config.toml
dataset = "telephone keypad tones over noise or synthetic speech"
train_examples = 39062
n_mels = 64
hop_length = 160
num_classes = 17
activation = "silu"
weight_standardization = true
kernel_size = 5
optimizer = "soap"
beta1 = 0.95
lr_schedule = "wsd"
weight_decay = 0.5
Rows from block 2, named by matrix and row number. Each number is 500 + 50 x the weight over its row's rms, rounded and kept within 0 to 999. All counts start at 0. Numbers have three digits each. After the name is the row's rms in percent of the matrix's.
# conv: width-5 conv (model.blocks.2.conv.weight, 288x240x5, standardized in use), inputs 165-179, a 5 kernel for each
conv.43 099:427586420567567477426537563526565579496437455404536724537430513496422495547471436512519533578467568519509479524545453516449562540482451522475606419455488496514418551476418501523582502480546502563471464522541463577475423528479
conv.44 100:524542445461501485472480481532454514536579418449467520479468428538497489431532531492505433493437512573507468518498469534434562570472472544476499530468492545420398530591538488517420382452496543489442479417508490506403478545552
conv.45 094:494528544496453632523478496519481482485585509473403463562556405470526491527540448557510532514527466465463497555504488530529526554427535496536404444651436477442481626507483550487545430501538492561534414532490549413509544482520
conv.46 105:406463513491543491460459442557523497593501521496549492411565569518435429561495527386463490560462630379660537447454488447536462571448564377543548523450478497530595475557499524481518481507424498572548454521578454527482492436555
conv.47 090:510544503525451521532510492548498549511403506456536497407489592517431521507524474471513450561546517508502494450462525434408453502463576536466535432548486450423565644555527472471537493464539429525455469458469439532464460562466
conv.48 110:526547492460546483504529499437534439497486454368603525501565503473501483548424478429447537496489486464517546436418546458477543505493507434431476528510544461550470527500490453525477537425626488423493503512452434441440547398555
conv.49 084:502531419666575572542530539438663528559570525462499479440585495539478533527480576515493494455563489519401434509535510541519549475421468530516415449471490461558532517417472551554599602544531515424490488538472450521456505460564
conv.50 108:547436586489510605524471495415480534509411547621452437512432462474523446485460518527481561530533458394610575410539526471512479513489498490446532484591370503538599486499480496526456469479541537473506594455470504527517345537540
conv.51 095:458449549568521502456482545493579483547468493552449404525494481418467431494538458494491468513504350366648570403589652478491568506502461416409478557489470444457500588456476511520514509541474500443429545547530411425556476492467
conv.52 086:542542489491432580546529512418550560427494522439564503482477487462484577494572511462445556395410395750588473540517456504438494469544461485529554442489505559532508478520555445408531550479465540474514602406439495499453563494466
conv.53 093:531513476515553513567511559477551480502543444562409497480528508476520513398548530474522508510561409491556540547503470496504415435422522442428543474535515482475496394435562494499497544549516498394531517483543453468490479537405
conv.54 115:609453529494426561501410548407424499443537523530556494446511509506449560429453547496526529501431499469539515439591643356494493470449511550433508487479483507435568439460502471484555545534592443416540536411500512471537493530490
conv.55 063:453554602529552462462422483458499514500406478385483535562575497584556481462442510504498562536496439441529509506526574493555468490588375492551508469445514486465453494533536491455384456501555508574511475482549379470511530575581
conv.56 096:494450437459501469520464472468519449410491483582470384553612471552586536443492561529479491550453499487553486517470501438530612487401473538483357492486451521509482511460417474499589463452444593481459521555472533551531434510443
conv.57 109:426460482460541436517448623524440585547430466514446520509523471480503425545482500494436480485573489485526528502475488544556463501513418568514516445469491558497552381549484424428501540517484539468467493492501521520421519508591
conv.58 088:589516588435435510590503508521507504540486441531457577477425448482499403549569577533484407424517441364654543490502528464463452465472513479548427592527474474495515493621522513581471359509519515506461412525506490517496539469457
conv.59 078:478517613535540492535557553526486514592528457538378632616406477464541545554529490560516531545528491554579474527531483462459563440435451485533516497486560490484417551455580562490461488464497468436452495459442536429471498535386
conv.60 103:429477401500599514509533498514515514549424491457471489557534458562477562351494447532501449546379423470578443517521493546498552446471551507594480454413498421466536545445406484494598535528438546456522477493504489503566462469568
conv.61 081:476457565549589551592479530609440493547473536452441585531478544408476550606542553557475447537583528458541565453390556571426556516524518498493507592464429509464397561447482436531482537557525562540461468509449484412434508481456
conv.62 107:528433515462549476426542552519514494480541541549556524374556530488528507422545492458482524602445504504444437486511566479557476460426589529518470458471484519452517458430498640436458520534525487425555535529525453446402505606479
conv.63 080:471430495503572630454524436523553499435487561506375611470438603489546501549494506548476465562511492515535463389519547551383478450386488425487511511457436470454472558438470545500495497562441532462606531436576435354439454503477
conv.64 096:431523428489499455492473501571485460550472627547509359498632590453550558561475486452502404500489487506579496502448571458544562365497427490454599443468538479524408467530457505467629503518541473439569455531388549459369518592562
conv.65 106:582463513451506444509515580451492450452505523456624546464583464419474525511448503435481436448603462570439559518372501598494487515550408553486414563539443586505547521505537503472504533575473449514482634474501481557437477486484
conv.66 098:440464504458489571434430479561416509487585574534506521515599486517519474410478508451498546467554398533519479515424578472574523491522547541462455539552554609512481504438490539527419519464532570556480516430539505465508474444537
conv.67 086:534499486509524516450570486571542526466483530481437437515488521526534456483541512483485497535510496455531492561471437458492474502491484487464517539518397509552591453595501498533573470444565521443533414486514547491580383561391
conv.68 086:501593514502537582514531503446517549435412378533413487463536424410524515610501506487461454580479448470452449532581493450456500323526615412414480515517497496508489436543507504496520546490447498503559512479443488552454584492528
conv.69 060:494461474465477547518462461404502524549547473507419405462400471498463539444575440407448452491562490442496530453477566528518437416433470450439480480534523514569589589496513512587622448477553589572508565522611570551600498482511
conv.70 110:511466578545447510501469492489549468515504519442504662383466636443532579564540522459423472486454511538527603500541503552554458456518523558456523490489473423534500594456518445510505429587452614406432512551484460576507471549553
conv.71 106:577519429603481558519441541470516537446467430499684501446477523478512473500463461527440528471487509461600503500511470489427394482580565480479504546441495439474652581559444390441453516448499518496504508538492474448551566370549
conv.72 086:540465561514522511506484381611571447543472378541533465491554491495518514459443487479497409540512492404608430469498474428563537541496457503476575483526392461497553439546501521492551535498409534538533456508547573429499439476432
conv.73 080:498537429553444500517508473521517469486520507486490504433548551507492482595581579561553584443511460505545467540548550513559533532491530557570524508460572600558508486529464470492474538521483443547520465540510448514450535526471
conv.74 102:576526558521397477503595492482558514475531478493486580533505430499479536525500504479393444501558547525524432502597496579448504501532465537403514420546469561405555495513556561454487490516419565488458585497512480570456469443422
conv.75 115:422512648372475474488497523514473493506522444483388557568499589395494513501499509408532504530533432567576548488488397537428565567461509576483520529504461499534509521577501427569454486470540538491434495490518500489466502529381
conv.76 084:495560489501480537484470463450533485414523427497354506451435537557479412474528540519557548428602445438563489483489512468461486478516491565575493445517448506550451623568526519494433517509502480374538484519497532500425558463471
conv.77 100:532590432468474507547492574522453569596519537383535630458480529578529473475474466532513576417542419630544403462566483533408579578363468388507541500408494509502423502541556517466512487626519549524449448559508448579530453501382
conv.78 105:585561493520521469498588456501465525530478488445529479494496471507586480468470473473497538550499443513484440486532464553546583550339478558610470472516456566498474609511527457495541475607444486507483469517544562485514486438543
conv.79 083:475500470466520480566527470460513492472526511539572477432492503438511523516502487443513486466512521543442462563518481502526522498459514494643515413458462520511598491566517484476469615552493498549469443461512546428546603463474
conv.80 114:526579552511427519538614508495512548524495486542532412557537505543459501513499470525441533376498572484462449472506469529577486462483481445472485477585449435531499523454526556512436495442527539538554515447485472384533420541503
conv.81 049:463520519502563437511480519566453480511512441513512498539563512493477484486512533486506620501447501519482384400469504375473499471498376530514578565518490551544531473553590505501457476533551484572508512502495501398348444541357
conv.82 106:483437454548566558412504491542476543533502496470536465538429496470471495488538418503528532500534452496485479468519455502490573528518496524478515485386498400472531550542477513568583440600540495492516498498487511518494364525474
conv.83 082:415487474498546541537572493373417506526494593459592523561526476571504475515513485477550426512454531472516493523500475555539530506568355512475550425541539502398526524500506501524553508538546541488509484421420446540461506458455
conv.84 083:526509436596463534473448473526491489442500486463453535403411447551504531477474535513450503508479565477503518510548582573590589583442498510568450543581516482547496610419495496460545527478430499577456499560511527539466444460587
conv.85 101:563469396559509563517490479511489440561531489553429430537627478451410585457512472542553483480485540468459531500531504548598610546366511530532444419514504518546474471475418537469537508495524483571528466426637473520460465515561
conv.86 104:495400602444521517511478552509382549499539424526433514651475550437584471468511578500471407494531478478444530529547537356455533525548463470522553559449505443541499569511537498549507476466480512511517518548542514456490448485440
conv.87 101:486548479470473505435416516480443498598515486573370499611522396495502524487538474570475445372452516507460558591382366442528451478636461474445471538488473477512461470486503544511552584471498519420592469544468504516449366482553
conv.88 106:496461520526490446513527547474451489435477519468578506541420494423475560530565518475523498542548466489556494507481532507469476556510499505534533558594501510522541466456617512435451486533476398553565539501468481485471604535535
conv.89 085:636493489463362494529538457472399555524433508456429443452509506462516500499554537475460419585471436503514442421434496506492577454478544518522448484596481394518483495523500498493426461476518466569441439480531547492522555415433
conv.90 101:513537532531551537445486476491489474613457410482446444500497493425529471433577401548505491564332503525535496459518511497533484446567473512409513433528561380547426512516509555481488442585505497488498487523545432513502481379494
conv.91 110:468517585493463557531521454505531546483453477528552353507581459536532462525435465465489467548483435594497464499458503500514408400569499540533550452388542477526480532502638443497616509525552527481517596458422497438553549515412
conv.92 066:583591543512534477414437474468539509538421505553560523462528562541493574530485475501535619485533475445537534551444521479527486502482489496452472490505502398451498554534489500445637461543540519556560632578565478478398464526517
conv.93 111:402542501452555568505471537363470548471485506439404535587517475360542604496513531449522511490531529481501497454447488540501490563531488530487498437483471486516547544506522460536388426422493533513472503492502489567548465509547
conv.94 098:437550509555436517457513502516532538482500480528549450456482481409494544505413515534484521443499557625502529473433509476538552531567506487615550383549466534575528457488505472437489514477416594474507533500523501536485533377432
conv.95 112:438510513548481512532475527466523506498545457469475542535400517459394543471558486469498465546484445425462574458469547464410459575342632426447447557538446544465575486426493517534444526503568476557512400543552426560465523504471
conv.96 091:421451492517556452465541486525515458529546506482395428542521565564452512491563491401516473516447597532567531566573467509523594440454613480511504475553448498559470460553427549491577496539532494504562482490480505544385514533451
conv.97 112:564461438475506415536431474554553466502471475548568414473432472511521446532529501441500461531491463585479494568539479524455489365571559516472488513465547522438591473521528438586583469464474576553507464589470450555446456438596
conv.98 102:523447424427560520376430424441491558554473524517423483536499509589455517422532521410519559431489542555454506522507557452485563550502400457562468489516425472471491447485536575473474523479599532469461478501515490505527473529516
conv.99 076:565550481473518502490516501513523457389498484522445445502493498465500533439564498468358373547533518533437599527420458523531503432583455512450375553496466435509595512566457402488502392476544476527455540527519482550353419597560
conv.100 106:601418532514520479471553440500524554467503487538565526438409528538474555498473442558462461526433483484463509442446519479528410559509585517537464526488448517445507547579475485559485474512513398547503511482544465515537610428434
conv.101 108:467511444564483537529526480445519516511515476514517398494472492490478441491521436538473450430411477622526499579550400493499473457522562423493575511482437524585492521558552518551466615511438502545464567467482487544475383529474
conv.102 106:497578461441495516453452526491550441468505553615446550447444612449553556442511491483527525435544522468515504521482488466584471533495459555467457562454436479622511475564466421607484600404584539458522539473516494549426516577456
conv.103 102:466520529497515500467557450569486458460522517567567500483468475461561508450498506559483463522516448478504500491484494567515413577531455456521504546510531562388530494480479518494480423462426595493523562490509485449550466482439
conv.104 085:516494468462494542466472476460604491508475485552518412464545479501423519522498489490485534502441519457507535490443504569485475481518447518537512510495514513574542493530472452515505458495516506547428496486450527486505567506505
conv.105 069:509530521473522548505443428493444462491474485585473481582444526596538524461516517521447418487443507451500538547480507490556440616568487518541556473550444482559570579546485500391452462482507432488568542475481574445502592492569
conv.106 105:452535407574482486501454538526464465489471496399407557465582575446449489432483520499491513554527506449503512474504530478484475489540555512507491431575532418527392600486571455513513505547553560446489481423496482440495566555435
conv.107 090:521503571457428520504537510534489521470493493453505439482504443574456560591501598512578560450477396592542544525536505432435336559522565438519568548446511501502521333500548476522516481494566469559434538496481566526406416564419
conv.108 097:493438497489497564450463507492511535595472516452498416460547574515529436542416570550517500425659467487524525463543469601519502355553412476561467542471503568439517445462486514482511443461459560475498495505416486466606484533418
conv.109 094:473495488545518562539505518430594502484512413490614596383429468476519440489500426564467527478595479446499497400546523493503512508335589579435465459463487473481563520538506499485514491633509576401542396518526435596477436528484
conv.110 112:497535494540503502486475550521636445415577487536362443581549470576496536550553521514511546514648431424421497535518485534567303535473535480455530566545479446455550505512444553460487500419521507581488494417530537405464498492545
conv.111 124:517452657429480524558434471522494495491532474520455494510441468528484582472536485476494531529458454592444575480423521533522538600510553475535532527478464651537474528545509513466526539424492508505523522466535573562451521476514
conv.112 105:502498499418500454558501598499505516546432478487424578476472477474431525492481538460523475517510517396625503512489507501471561506460509449495431478515452449427591472473518449485507418551605466463494434509483541544539480468499
conv.113 115:501509487503515529496560484482462579435553504539521519521486503446611555411510436493511497445506427505563481575469436564443476534482449606495509412532604539420513457534482603500531502475563492526505465456448537443602450578485
conv.114 109:517483490519571509464465567495481509535524499430545508537613451462534361540468457492429548566525548468516567432487470510505564463519465562405610506540531501480432569509448528511561516472417528445442550429513463472547400552574
conv.115 090:527508546490476537472480561380423471452459534525440463604480507520483507541484554504483466388587621475517515464508526455503566431532522582539506492551548535492565452462494436454558499511454453518498492498482513406543475506479
conv.116 099:462517506529534584491513476433495576422462560513573524461544521490445529558544505523474464450494401595636501502530459519486597434609557518451511556398461487606585523580557505479470551539454453463467543493388469529532459614531
conv.117 100:552551447463558495557548553441563531465467417527473550509504473509504558473521464546427581554585571524423472484463539451481506502421544509519491443501444524482503486482566552447523566503581471584464509450485527449481488452539
conv.118 103:480527496432498523510448563540484441462487537522595433465498556413465465534594479476485420410412487569534503387470571501528439430519522409557458603473487447468508514456533494573424471444551470509552548579492405504494586552440
conv.119 110:522502505504504516478433482490570471418535508460372502546491456482507490513537528471519546500447665622449519585452502501497394503543539490503548475478468566440541493504472559477480510408471547587586493444494473533410553506490
conv.120 093:523426506367572479520519479512463404544608460455474533499452438603497458526433505466582528480406435498536466510459516525492496629531341482422525443619557537438410526531506481528517524465579455516448449446537503439503459533498
conv.121 084:489556562482543468476452532520588474494549464498496463467484390442460546513478435462495669521475522519506403584505557566561521394516537401417595467505489551518513535563552409548621532439545565571442465416502413486543503476583
conv.122 101:430494448525473596514468542456496495486500472448474580506585480610542521427560531479465367462416483552625507451571391420474488487417528505471470567506430560517514484516472579500407553519458475431504442426453434515491588531484
conv.123 116:444444478497529445545515521585437565374647519557421477483526454464519495498544481540466520480534468491493539478515407497478512618482508472508519487513444528542571496524487523412542485547376587536476513492484558453477677429539
conv.124 112:536636466496412508606519489512601471496553544585525412430559399540608571495524426548480543577423455465516517533519518452550506492542513550450487493507624421443360513554540529546487533524412538420574612478422534485546517443452
conv.125 096:554434474517573580514536547440460500514437524482436617444498433523461494555547586522458525514433581491450562568512426417554554492555470461513484561580474577423481489573439498450507543506570512441531562550474488580441421541584
conv.126 107:483601479503472469506453544504519514504480463570579417373567493526519552442531491502495526519533404537445421539466574559450497473550466548491510501480504479546390539529536514478512454562469512494465500456446517528475457509559
conv.127 077:436488402442450450516463423637573533472441517501515469430543557546527519459556512511480419520470477481516466521510506520583538513373429592523542474611436520560465495486477472527513517486425431537560467526578470532533480501552
conv.128 078:476465576606541629561488439410583522466525514549413472515561507470481469465539548539514411521504537616575486504518560509498493577519593528517531453462446526540509452573547547499491569470533516528555494495501517522520566491393
conv.129 093:530474470559555499543560479486504475524531605502574571437468517526496515523513522500581531465462440481560452551415481560475521520564562535526440497422466498477505466541538501495478516468530522568475435484547610521507498462569
conv.130 088:568505528498451532441527528486500456501521452375501577568435413565495532481479533458445532519482499468640513581520407510478576448518569414492462510539498503463505581446543502504625538524493445492459469500538448485506513555523
conv.131 089:488555546465502523504498539527521497545502533560462435541410503393489564491432458502483541602521499554437550517480423566493576566442518529588474460541501402444519586461482460531422445509482579527495485479486500463486468537508
conv.132 096:576491538460552509446546536474551430482490485525442365504491508457471548478438505488511477494565555534434506539419495550469487505572466463584533435503439508530569506536507559445525472489503509551532490435429558442369587489590
conv.133 103:514571591460510505519442525481569543491523363606558489479468543580392464503505444466502488549501537473502477476468556464489377472406507518473496474464404554514464513559423492405479565490569389543456527434392462557541526439419
conv.134 111:485431526435567493522544466491534476578522524429463559479419478463528448485480496446486552501554460432493570489521470471492485490581429527568485426517505424466554534508434431487467478438502502428471518534539567507535460458650
conv.135 103:523477478449566504464523573487505520512456579353574586562456613505551384487520488473532522514557487510457414454503654548508544469546425560522471448427550515549532504509539556481515472555547614431487479519433547530529481432559
conv.136 097:494552514470564465520498488535543460499507392510490439460383474470475571545584581475524488467541518505464495493528467539492494481510485477463546432430474464545390532449451503554444510504552483522549533424505468549415440556561
conv.137 114:442563502564516488493467519492475489524354580516520451427499480507524462519485507492577580551602484485473474458421522548453466309646467496472517504480522511473553457561468492449538468476607534470479520553444556535549491365646
conv.138 093:536517497516524541520482512449500498469468523444500517408549531444515430484433487503497558493497443542417471431539422446477527540450602519517534353629533484490444536485512431501518504417555625401542524465417497438572418352535
conv.139 097:404472521548579493542552533527529583632546396441476475705607516536423520438482407486441514468536514413518457514599497497562423513489606520460521596521515531505480466550514541519434383508499590509516480500502469524477428519490
conv.140 111:501500443539563414531508534522535529495484487473530482530381487566475510493532517472512498626505488460451420452514514524550519508533455545564462526449510471511539377537431611437477538409566436491528484477514525488386577452525
conv.141 109:521496523582486519421528447552503400489469527616420393501566537516477527427485432553481544499441569396541565422490466459433398608479548503408452588473470434535463486466437538531556517613467511469497561431502502482455501473554
conv.142 113:474544500487558485535440470493528520466491590573461485516444568440463463492421466547536473579485573450500461514482513520548413639472508498495464473420567418585426561500469479482518538498520489549508556506511465493511433499504
conv.143 106:531437437478608516490506528503556521479489447458521424515476537563358484518507530538511439505460515532446573538453517413571414467477575519591414552488492464461515647500473516536489503535530462593506524479515525607421483490520
conv.144 102:528478455540547477471486492441508464560485418529502589573454528570547490506473532457504535472541452525521429525485482488527466385438578430584615456541448489380529541536493398591499418448511523538495559472528517576466561445462
conv.145 116:422435508508513487491516531570539469434488526457523500478524434529442505565569449488528447586523511433552583504468463511516388528588459442544433468586469451525520523488523553502492460549455528496432542486421530561494467566486
conv.146 107:504550477504564489470535520502481436512479405527536577405366553431437471551532582596552464539656545461545436560462544581540406585447542611455510528502486474540435494593548458447501541509524465553486476510569513632646439373570
conv.147 113:503467495434584479527506547463537481479469509392544571489515468447646531453501538493519489439480521493526507465517513499517471501494493446488525503524472568458498548460571401565440536475542496427580540506454499435535524587552
conv.148 118:555512523525505596446501533407444484560553489468520534440603511548479545420456486552455596534498554513449519568530448495547546465500513531586464470521462479443566561573507409476447479500447466493519468422538492452597504377538
conv.149 110:434512476494353521470486505474473511519535507485527495495517604443464515508495532512530505529453506544467514466466552494500466553499434533636540482465439471597577448486509564539451503479573600504580513437484573415505526526502
conv.150 100:473522545475479453495531429465444438509507544511491525421516555472477566554514510460541432504427506374639531464503439470660426442454595438527441519587466510476540438481485490455451461512441497446536471551493522550515419553597
conv.151 108:514513413512517483494444539475534466544490480565482493596422416588502402574504460476548500539597430387459471463541485498459523476515509534495493546519547524454456569476471515439534499544540523466526523564447531568467541439531
conv.152 098:540554386503524484552541535466549465530472544565551507478423423476442435568468460478510519624540562456583537467466491483508512540497526586591469478468546489463575526461490466520557509447518480502493526513467542475522466492553
conv.153 113:544503459504382525520515534494540474552461507553497418356516540494508526561511485446527512565464571448502540504546538496500515427497494431461532493466384537473388570524477479435424542473457529473470506475566455532550558492467
conv.154 080:462476464514493488490491500461489449462489429448428494557495484437509578486435541549475539544439511431502489489524538390513472339470469380443498546535519555540417507409473460592479527598401497485400487576484463568442471527411
conv.155 100:521498492444405506467479430509476478482375473481475435550422456502535478540485519424505533575465521378488525573454519527520608432467491527560483540379585534544446516436531406491467546485512512538460495500555526547577544521540
conv.156 107:450486516496535523499424554476560470545419486422486513575518528521450527561500521517513548565524577517537542493501432462476479623570418564513545421514500555509493565654487352496550483406650479434496540487467536555490456472579
conv.157 103:497450555499474478640497521473536554524503559628504387536539501607499486437478512507535552485545450450508481477535476486541440496552461481500600507503455513455462571537468467452515582524415564486484576535453544407494585454490
conv.158 108:526513435421485535491522534500545455513530472589608523469496541511509446490490528500505497464483479541555434468419471483511632564504433520507510573346534502545439528520516447441461555496540565474487546485518438530600520467442
conv.159 112:525483536537469515522522491540464595448489530423552453471576514489514528481525503448474508504493549483554498494525487485464507499509534425519507504509577454497464436561499553475489538416474494576524446556523481506465513489542
conv.160 083:546456471462565593505455450461495458472485465542448564431429444565537514527447474517493517522480443469527533667483423515550490552544442409562590507539559485432523571499475542450551449487488518461515486573483618558510441468534
conv.161 090:541469504458474545430519517529478502576470558529644516390422564551458513519442436524450480394501445507482506469450494504435446429542613532569569578545435506472496464527514503463479514502558489515514545498554418571478440504614
conv.162 070:476487437458506562522484475421573504520475385457465448558539501554586460464654542502429445553616586525533531528494525500502477475431414584508518486497534528458467503461435443526560428499495505508502524576530539495462439431604
conv.163 093:560404461532485521456521430499480520512532537430537478552455458578445573460498520534531527501513501509510510411577480486456499652348399414543396499543590462548487480532465442565544511487519423523527476501627561595542476515471
conv.164 103:526512563483533456453480464538522507506551548490504428590527540557540500486505429538503441470450427503489443591524474455541480523471397467535489471432540538433521600410526467393505493408471470550486582493587547502461606547608
conv.165 109:478425508491486580439468563491413512606436578529517483490512431570580443474470521487497516492504508467487471463479499441561518538488382543492580554482421565500572518528461522534488457618450468450432556502515591552513478446497
conv.166 106:515548468510495467516493491504473404462521604569559389436503575456530487477495536451529550454414463503584441502572564481562531444553562428493600535487480513524589562412471479474556593482485477520521480519497497485575552481494
conv.167 101:466574512479430518515536460515482545618377473527469515441443458504418517500514499480453436570422511510528563531462628528573486550398517431434523446489473546533421535451496447515496539511587461506527488485486465507529511457527
conv.168 080:554471478596458536516548482521547482493495461443453490445553479544426573511481532572543427557558522513449502504507566566586515489402445499466445459465507503490435521536531489466491496559580503505469464436593651431460530550573
conv.169 067:614517492464368469549549532438427530482457583487391482495479509532509526501603556493490510510520488477522470516496553543510582592551462469541536501521509426411519540523502420453555526570584518447523537461425521554527484514468
conv.170 082:374557499456578518478526537557592441576471486427458563518600438516558449521500514544451528478387418524533475523565553415545563468489568507482571459481539528559579457530500514412437569500497549467447533464496502464470560511441
conv.171 109:552539505485443528530388484507473481582520563570354576484495526508502486512457490566522508509383507507522483505532463503526441538537532485538560511487514537530386515550550526483574473529537555449506565516512442527517528414536
conv.172 122:433438513425593485483486586512532437538550470484506559543402516396504500536497463546451545554551445513400504574493410553546502504561509544487501512538575528435480525534471499491522459591353510522514441533452454491516444583537
conv.173 075:446539539471433577451479437441482424443532573499481521505579506495464555537598536469476430501497398453534506545483543483532469488568550430508455496407562517553515485505572432514581494481477433453419522490500529558451490446448
conv.174 091:560421464462484544464540514459493421636510546429438535474504471436564508524484554529464456457489527498548555417509587502426555524520438602400529509499583604518384440475438603525504516565432506542511435476531586409468596390433
conv.175 113:514515526548525451480516501537428534518482508440454475568454543484511494536541508438575463456517566547515444509449454471541476447507603533434394656432540534467445528551501516478428450477541487548522381555485542528490557519439
conv.176 090:477439526417539453598444561482458557446593384444456486523565558539526544537536422532494540442491546424544572524462569497416445434500486552482510591481423477490497479529462523513435501517428572567512514527510494499515529518571
conv.177 119:490558454540436506575565491455520510488517554492419499532534458506491504512474455502545533509433527494510481445586489503443389605524534479568503462530558388516540422450491527534554530523496486491462436456582534509485383444486
conv.178 115:530474616543503518534486427523476468501458511451560618508432532527483558485485463550440569545517425523522479490466486458421593476437585568534425532572436524539423515426495564567455513583561383555473486477550446435614432548508
conv.179 101:401533509481547515521612522405498508412428434525535548486526544556453559493499442474536527515523550561449455437537433581500507449532515556430520432459562379482533506455511462482486531480484483460440505496538485497469617521424
conv.180 067:534524511537533407458554566485503490547454399389555568674536467470468473574494510505558487531577514491507546463454479404410422445505444489538525482513587482421419485550551559496508542499492489524587540495487558524514470528403
conv.181 091:511462480523504462501497502499543521519426572471588506407513603505480495495565604526478471377563465479533545441475517579377527455614589587498478486455500510544442518529469537478471467502527508435459470544491484534464472531504
conv.182 118:545427517495500474479517474544439511483455540493593575435452539486610485495472475448538423541449515500491490502524447556536490495548459536627424518507519468507498520457522482488565495530475494434530576525589414469573398594408
conv.183 102:425477495560562467535544480572496508459515520506461442511561505509559489486494604565480368527477419528468413497505469483411559415480499464478415493582499407477509593398474501548509536550486341550529459623469365484528508562433
conv.184 099:441471492509569451454504453478572534509457503495536537503476389530593541547433475538494549398430582520579539495359476512515438602515509562506568507626436549586529559525457473496545445507524516529581442484552441574431377642564
conv.185 107:455507508505424493484492544472392520524537478526471559596385425489616529425530432501506484484507498491431551449487536506512511453631415420515514560433592466476428518421464485560499508440518521457538487443387587492471570549478
conv.186 098:518452492518541471478613577428474504523408540514506510511564511484475521532524520488537535517525457559541537515492488553507367595447532500498472542539489478589491531474539509525504429585568449557506516523473544552491445575510
conv.187 089:529537452616458434488494567491481435490577496521510504474413502568524385535490548520511561566538550427497480501493527569555539483513374596457519476489411446498565473539504416495482515539465572418448441365465655484449537545553
conv.188 075:555458584517539479422511512525508454463501415524565488545511551495506462466420517506492684503508445526461536501466482492439523447415513497540467463521462533559504498541468403368373482482411437508509517541482593396456560504641
conv.189 104:571521574530535527529508461520505569487483494483525466446557470497536519490560496508512480454487490324553515531485510491496555486455470490641531566508475591529469478549557562431358497516458538423531462578442412509550437507451
conv.190 126:522503510472508604503514473504449552449527494447579459556479486449567530441486538421562468542538457470509527427481522462558468413611413507464515444562501492505539443491544487503534508568571508471496513450497465539498523527490
conv.191 077:469486425503502539537523586492574521433469485476475447472491481451471523564518466413536444625491463448443456575514443539554518445471520505446536505433422529518539561506469477489488482519508478444573584495482479538438518446520
conv.192 065:570432429486425467455537352393543513432473473496449447447586460554518475595488507510489486457397478509505520465520523458375444525439412488541541485590480505535399540434501463507506547530501396420541525468554564514496500541461
conv.193 107:531485490525463612498480481484528597450488483483592511497513509527472398617405482544504518551480520512451451513498449416560509483537447500503542444497481463433552501517587569449446508548456541470510453444460525581552450507529
conv.194 094:507480500487501471548456434576525422588536431412426430493550478483454485489502458572510485622583578460452535488445486532497572554507480553487389488485443559556529499518511534583598524544465562508431477454486481440519532498425
conv.195 114:496548545464499440453410527584479471482498499573436439550496478527425495605482535445578491438523522476450377563519463472441542521450561543496484564456468536519521487523465454523556517495490546567432536546456516471534454578481
conv.196 064:491517546580539487459520566510610534567473512487504554548458404464409459429548592594501573532513494462514493487450449407491472545534482486492521532446364462547499457475466515500433424474420497567486415416468462409309473668549
conv.197 091:543443513446466534530515523482546543478486470415498508482589493416583369573443546543512508463558491471539498468506519455565491254454551582389500567578530477469501611472459519549456470398432528499486454574516533510597526392529
conv.198 105:367554354572547483546521487554449528513454514481483541533463407527473525465463445464399477423448503524527503535516523529453421484451516424565568552512504493441535550474461641550517507475561538480572571499379516448546582415550
conv.199 108:528488512439487453502499528377602500464560436523473456324467485567451484549511502532461479458538480503496491465521481554436646568550459389524521512479508427552566562546494547485455483443575471472598484395493497514482583489438
conv.200 121:486461482526510480595539455516505493482520513557431490519530556526479478531540555583410473564513471523440552538569489425506465627397533500508471559518512517541525439497490436460509511410502460603519573575487449469453453593498
conv.201 074:472518468495512561467564477518520504499516690526417547488458492494469555484517508564525533556496485482442422519530556495612546666355383501584496457540590460510563436457442510521509507501502460453541504421437417488483470633440
conv.202 054:527477501561439533480483503481510481456462505474473471425539460461534577535471473499459309534575515482491554511451475401576501358305400479415433558539497518493456528457420533546545537536505434454376497472637569528521564583353
conv.203 102:502570459508503592539553499489444455595508477559522577478513506501559510390466492486558485493533576482464496425391459582491554515592525470498514486554537451512521550511534458507504546507591439484462453427455535509523541516503
conv.204 091:499460461495543548516473427445559505446538528561481422529499511395533557463532479471562468524555564497413560483514506495509487503570451514523460500501539479449525476466454428617509585555453515485518497553492509376476496550537
conv.205 106:557512483390531468615516507499608569389541453493550468512507507437538461482475504470484459506521483480431449507512525547494501490464452478473555433569545477450502507526439433489468629552583454526510503477471499528518502509476
conv.206 111:415493562470464506474435514498515539376538415385477391516579402517518571441541558470437574531489459554501482533516505404457434549589520564421508485601423534503559491472448495564491553434533474428444457503472550621508484473539
conv.207 098:573464441508537526480506463548518550488460488486567455480529522430418510503472411502519580543465467474461468545474579442518545559459490548447555446527469476453625487511507498602536487514489526523501473472481512528520582504414
conv.208 116:447484453561490464536564539499478548575490510518491617542433482586454508502494539526513512437479522604452515428490539491463522525526496428515541464499491465505540536540542534415460526504527440473497588442533540490538467437581
conv.209 149:493482507517526552571414477461485584459502522592462403577495512503500540499469463517492534502525452621441545469507511490530507390534489534486484487547490495487492510478479459503486534480497440522459568460516499549460538550528
conv.210 068:570513455451496499514509467403532573479505488503473471493608550509461458536556476567470455522518436423580556574586555546497563460505465595523535533451520504463447440485479478428444582532428494520506523506510500570513451425531
conv.211 111:557547590418503524553492495492528550511556504545543391524468424476445631464540471429490477544476369494459389564388594512404462489483519492508598524487457498557517496537541471411540525465558460478544502470503503502521428484491
conv.212 099:453629476512476531543438536439458499559454514472465560471472438449574469571488518487563562580460509448517494475607459560635402409556581527443533475551593554446586427519427515501491611449495611504485469488511611498447509448494